config = dict(
    model='image classifier',
    dataset='single printed letters, digits and signs in grey, bent and noisy',
    horizontal_flip=False,
    stem='single',
    mixing='mixup',
    head_dropout=0.2,
    init='orthogonal',
    beta2=0.999,
    max_steps=18500,
    warmup_steps=370,
)
Rows from block 6 of a small image classifier, named by matrix and row number. Rows with one number belong to one channel. Each number is 500 + 50 x the weight over its row's rms, rounded and kept within 0 to 999. All counts start at 0. Numbers have three digits each.
After each channel's rows are labels from the 100 images, of 14848, where the channel reaches its highest value: "strongest on" is what is common among them; "place" is the part of the image that holds the peak. Only what is clearly more common there than usual is listed. The data: single printed letters, digits and signs in grey, bent and noisy. In brackets: how many of the 100.
# convs0: first 3x3 conv (model.blocks.6.convs.0.weight, 176x176x3x3, each kernel summed), inputs 118-175
# convs1: second 3x3 conv (model.blocks.6.convs.1.weight, 176x176x3x3, transposed, each kernel summed), outputs 118-175

convs0.53:485557485481452487465510576451516494358478550512580470489590500485450396545394479499417401568506479586447464578492473526451396512515558513503512482461486467516515488520459526
convs1.53:472494455534525551392564526466437487437476410581509546457434462473501533537410521580428473536507493435512497429523483499518449461458448531454447560388544502558499508488529444
strongest on: monospaced (39)
place: centre (74)

convs0.31:409517507549571469518474474420417418433463534464493542562462518492480558530484467532498449398522465520433371470413471517504548412453372480546505502465516496487565448609529452
convs1.31:550455498463497495451551454575531468524524417530522553437483513573505592614531586394441516488508471404594540450470481550551384490501504478551422483494490546548591518480512487
strongest on: digit (41)
place: bottom centre (61); centre (30)

convs0.7:560487445488488503514436482592606540502501485566479486541497510556488501558631545503579512521436437463524544429567506537440532563495475411565409519517444434570449537536507532
convs1.7:572504489433524479500516488515474487547481453553501556456477584468519522498600534439517541511522503391453525467394463445543477540484417480513548495514556520523505545515484560
strongest on: capital (61)
place: middle right (42); centre (37)

convs0.84:549567482491533480537425519587494562520510523541440453573472508560502513516595549539547515545455491450548526436548579472504564592506461396602452520545449475554532470511544555
convs1.84:505505426434468482520511526440467494554456407499559563558426578593508419471518515485475490495422565445483451477561460490610451497519436467502533537479446515484482506493546491
strongest on: bold (79)
place: centre (78)

convs0.133:505521475477516550516490445497479571511401509575503502554444541539499429509516557527577462454421451446538500436499539492474513518467448420546505521425438454559487464508503454
convs1.133:489490483450521534541496425464512499475427556488526477595457573462592466571506517474500539463535517476396489508451449429522453463493492439462473393447517538491459501382558535
strongest on: monospaced (50); the character W (28); the character w (27)
place: centre (55); bottom centre (30)

convs0.22:515553466441524413532479580472471459461463475543506533510514490542427410503493473534527413498421557530603534554453508514460523543531442507465583562338457483535559525518558485
convs1.22:477435519499492516468569488502429501500475417510615546472443436544407478511470628577415457473448537505467546417464518510542428585527415461462485601582471544563518480533536411
strongest on: small letter (66)
place: centre (75)

convs0.57:425528509442452485449476473595428521325426536492450405504513453588502452470439485546460406597470524483563456533524500507470457517501483431501536507427423454568539415538435479
convs1.57:479528461470537518581584403500557448498474378490536442585490462417521483559442434555452533440484540424423508459403554421570485484501453554503425466585467570384533571550458545
strongest on: digit (31)
place: centre (52)

convs0.107:458592456510541523508493460556497603448503461547390419575525461582489532496520557550404497520486476439558617445497533525408467508529534447534496475447562392581547503537515588
convs1.107:403548547510524428435476467531549531469427507479625475572515524583470477513557497566452527501434429483540418441408466457578550503511486468408439519543465576459414523493539511
strongest on: bold (78); serif (53)
place: centre (64)

convs0.67:448527437483467529513418462542492487450484549501466405553491435585533481501453530573475430556465495464565546485526536505451488433495440434533452489495430460538558482527443456
convs1.67:547513435501548403586497446503576539410443418577509508485456505509527456399489560598437557512484634508479583544519510458577495496401484503481488454449469503461493589369440449
strongest on: monospaced (37); the character w (30)
place: bottom centre (74)

convs0.76:442531516488576582436557505503491556481465523438489585521391610457524509579497538511573529381418484523471391424465530476450534424482467510549504464534568438514441519573494407
convs1.76:467501503489502511504517459533513528511409392506505547529500526563419602602526610455415519493481598525561558418367449474538363582495495527550501490526487535540574477476517459
strongest on: digit (35)
place: centre (81)

convs0.2:521614470516510532423512500615498523483494502572420520479500467516502503569484466437436507528557492507568505514595572474491504520540537490469519525563482489607421489465519514
convs1.2:557493463480488452534483505577484486446498416436501507496519483544491407465473470464425531426509542523482581559536534507566444555478581509502558519508499462526585475448532512
strongest on: the character % (31)
place: centre (81)

convs0.94:534482468538505597517498435538462506481515432473540607494491493566554552532533470436452519537468477510581545533475515466536541479496518522493433452553514566539416510452513480
convs1.94:601488492565453430624508508586518476476537524407478465481532560570566458532464491471591514513531497515507607542529525526530483508501529523499574501448467453477573526505563538
strongest on: monospaced (38)
place: centre (86)

convs0.172:481488532465472522481444558605577475453489494502492451427493486517472465526490503509477421534552458465428506487483486510454409473542472436531492431460505453531515507532421470
convs1.172:446439520509557530452514450512537530491543467585537496388528429453501525459478609485478516459504490464429449539481485408419530570492506549543465479544542474535563483496439535
strongest on: capital (60)
place: centre (55); top centre (38)

convs0.60:513556467430506527461526415536558536502318494569472533513431456526476412506439573592426480514455447445545518431491513501395405504572520464532509434508403391545528494542508502
convs1.60:452502408526563596412513442417480477476478444550519570487533455536552497474482494521455484513476517546445483505458527472505525517493527511521441523531572529592501497466382564
strongest on: digit (40); the character 1 (38); monospaced (37)
place: centre (78)

convs0.111:492486500529568524570429570440502445555499527499588508502521444503538510441567545543483456495524408509495552458484414552514533491467434453518411566498465557393565482630496496
convs1.111:523502484554558522463572438536529509529612418528507384446475548516493459563471618555484565519513580413531537441563457494494549430515465544425493502478436547504542446481507567
strongest on: digit (32)
place: bottom centre (65)

convs0.160:538506457545504443533415509482598468503542501605506461516527486576513525526635533527511507495535468475559590456546450572460493551502448418559389489483452490502494518548498552
convs1.160:576512481452544458441537467527463493542548452524497496398509574527537473546522473481549548557560523447392451500447470514512502512571455514456529552546597451540497536452411577
strongest on: dark on light (67); capital (66)
place: centre (40); middle left (37)

convs0.61:555559440548487511465480652400529476520564485516571472528580503490443498513544458533463547459521460567481525547362507515513533451471473417554480443533487481400509387587507503
convs1.61:495532479552414403514494480486578392470412431466459568481525429584452440542420552490478481546533592521512498447541535540510455454417550504463586519503533504527506503428419527
strongest on: bold (78); the character x (28)
place: centre (80)

convs0.20:442514527579566600475481496451508438507577464501548554524454482586524563549481504522429551422448379567529470495510575565417450392499513459530470473535552489519472454567523509
convs1.20:551499480493428467516495537503509474577499452523486504541479496481521519415476404519460497590530569467559476487506439557620445514471525591592598465402507475522464483434477471
strongest on: bold (72); serif (63)
place: centre (52); top centre (29)

convs0.41:531503469422432471611525532520542487455420433536505407560537498527459286529433503499498461566468387521490504476459470509401404476466523497544534522421423432522514423533517543
convs1.41:386473492516507511491441495467465429468447516515515510497598480478562577386561502540435471476632564515542508535465592546508442441488586545413503495498513546520521531473378489
strongest on: bold (72); serif (71)
place: bottom centre (47); centre (44)

convs0.109:438485424520448432474382488579497501422419548523500383555552399539527462523499517569438384601499467464536583527534517514485463552458464435576439524440432468544548417503456480
convs1.109:505521402448535466542526410446462514435464491551525494571507495474527453516432497569422517480446493421458523538433503406608469479472499466459421425464513573411460600463456548
strongest on: digit (37); the character 7 (30)
place: centre (56); bottom centre (31)

convs0.39:428524540441483553446541480402522477368464552447615562515493566508521499455314515558434494464501494514483524509478461516443453374535530508550511465536581442564489473525446506
convs1.39:487557394470517560492507508442513451543508448555467540565505518547437537547501483536492473498534580502547505406471525525538532492433458527520500462424543520582576530470564494
strongest on: the character J (30)
place: centre (86)

convs0.47:510592557500645525526446493474437526407465492504496460483435482541539489396496434465505576422501470520580529469520451561495476463442435548507558588492508541541522439578510467
convs1.47:559516480556484549573395535595484453522621477460533434504514464643512487593536513408450492385610445433467508470458467615496479515533600489508496536489461520509568489519625522
strongest on: the character Q (28)
place: centre (61)

convs0.65:513502434518497499547428437553545511492410464632482555572476461505447510500529507543538459533503465412519569468527502526429445578599446523567459471523441481580452520475530491
convs1.65:447588395488514486461437439573543529504524498526613533510499529629434508487551575478494556492503466475577603482406510541484502582476534470472512602504616531507541504499469567
strongest on: the character % (30)
place: bottom centre (44); centre (41)

convs0.58:556498513482514545546518441543452545464512483635409504492463480476553536464572503533517457503569548407521520487470551473531544547664473515443515499421513424576479588458516534
convs1.58:506510486490519527520533458565576542510497407490591475508487533600418433551525565534618559470514490497522490468378473481455566610534446509510510564482521529450514570444498542
strongest on: the character % (32)
place: centre (70)

convs0.125:558475456539490472486459571488484535462515495481539497512551487511506563588532533552492507439483438545516516471462518463559560554430474447571376519627505499486428451584524524
convs1.125:519421436444557560510510492487462407474470441490544536519481505558508408529521441443498518510504530505487515462502414452488434548457481546536555541462521512447502544501488533
strongest on: capital (68)
place: centre (71)

convs0.137:454456559522464544563447435474508544530429541528562527541341483512534473450488605508538450444518566453483476354545464430502526529496411496477416570507526497558531591524441388
convs1.137:496536534480555436533533472554552547412519427525520467511507492519391459575515579652529532463521549536544589476407453498515518524524449512469531441484477483520554422413517566
strongest on: serif (77)
place: centre (61)

convs0.52:450520506496457591614460543446570498460421461575516404477549480566515414528454542545449477485469395454470530469458520532492406434484491449531480585469490430452522413558484527
convs1.52:430426452610489499537481489430508514419471522506438468515536504494594530361528504553566446554524535536540519565504489527519591490464521523467504501454474551613497513394477461
strongest on: serif (55)
place: centre (34); bottom centre (27)

convs0.19:442454496522442501514518468571516524471475589456506485522422452512552411566403582520542382520514525506525567502556482452485458452457534510464530470454572478531520520493442400
convs1.19:444548489466434465510459427489481568446407523560438554489509448478435505509508530569447532522535484483585539503436532537514515515440511442396506521583472500504496458403474529
strongest on: the character + (31)
place: centre (52); bottom centre (44)

convs0.162:404487528548538554485496434492539546444458561568562523456518482559508495499499496490503501457465490558538504499543504564511518427495472532468538549468523595579538475500445396
convs1.162:509586522457439364491438539598547465498554485484490514480473502555542525509557506491493556476520443489574524524546517571511457525521527496630559489503485533505553436437554537
strongest on: the character = (35)
place: centre (59)

convs0.88:412587414480519630492549480491529580488458528572468558500488493549481438566458515583446540457447540418535539441502552479469471478570535496556463533434535425550514449524486467
convs1.88:463489465462477556517540488409542481476492492458522481526451510587542565562492530497469522583472547579550451474427509503511517490480433471501499474522579498624531584421512437
strongest on: small letter (68); serif (56); the character t (40)
place: centre (58); middle left (35)

convs0.62:497581419512566548445490445570574476552429507553439490480488501539535405503460503528472485511502495514611483479463494576491506467557489508510546535449402515510510465566508391
convs1.62:475456464484469425515542443569540443492400489548527420456484450401479494378454598506485470478466582640420526579436519442487490476491541483533507497519539513563559602444444476
strongest on: serif (64); capital (62)
place: bottom centre (52); centre (34)

convs0.63:519421460559557418444447536573497410483514506488523505455599405575483484509521438451491467573521455552565566577561456572602540510419497596503500558521469589500497469520524511
convs1.63:515464447541468471592417519556458450515502526444475450462519474550501493510493481454511568576536462469535579625518496554491474471542597501543568514473458456447559507567548503
strongest on: the character = (26)
place: centre (71)

convs0.139:483509481536538547516450502549545545565484466608504538557505464517490501574565516506538482508482449431500503482547585512531563551510480407534390434524464493643502512525509485
convs1.139:536529450441424475503458508555531494546486467515505497460521526561456465438530569458494457511544470484533596454385510512487530548483546422499547513452608584477528506411508513
strongest on: the character % (35)
place: centre (66)

convs0.29:528573431457458516511502525481503548425486500461449431599561539542490484493468473564426524524470502455505605512509443515395440477513538468562465440479525412610523441535518557
convs1.29:413585472481542492442477511529496455431450482569506519597543546533498535528404522525455489506472560552483413531532560495507499474511516533504542537424598493471513631461511512
strongest on: bold (77); serif (68)
place: centre (58); middle left (27)

convs0.12:565561561452509548531529523518504470431495466449460495495463554508537457517494543492498467495517493561610486444641518553499512500440485449452506452520572445506539558530489458
convs1.12:565567535486433438504519566525545517472550476455499476495399513527573504560431487499565465540491468490439487457431525478472693519464434475519555534550502470490485517486513525
strongest on: the character 7 (26)
place: centre (71)

convs0.33:563519561420497543529438434507520552427455487522464470504458449485523504412544545585466488450517460401561596457539507454486479537500446493492465481520450448546480536512484550
convs1.33:524479451523570576469573494622472493485570442430541461559531541616507449557530524512541539464494498509479514525462474516518569591561460500529533555491546464454454558589497546
strongest on: the character % (30)
place: centre (76)

convs0.121:496493418531521521531427466505500507492459553582461544490477410549542461458486542580485450495461504396609502491577426514481454519549464560524455550457513527558512451523484407
convs1.121:587562497496578467500522423517545420585485496450531519539404469594465576503472584494432530461495499490505526438461509467548517532541499438532464477635535599485497469486553459
strongest on: the character J (26)
place: centre (76)

convs0.175:467541466504536471488509531429487519498472474469536530531457562519477443534423576548488500437437429569455546457454463537398530395479479427544449346604523402452579414572519511
convs1.175:482535462528521525498538544459546503490459396478521551522528468524483555575536522590468489527482577484508535420453498525508483526442499441559499419458515556549553509495529505
strongest on: bold (75)
place: centre (77)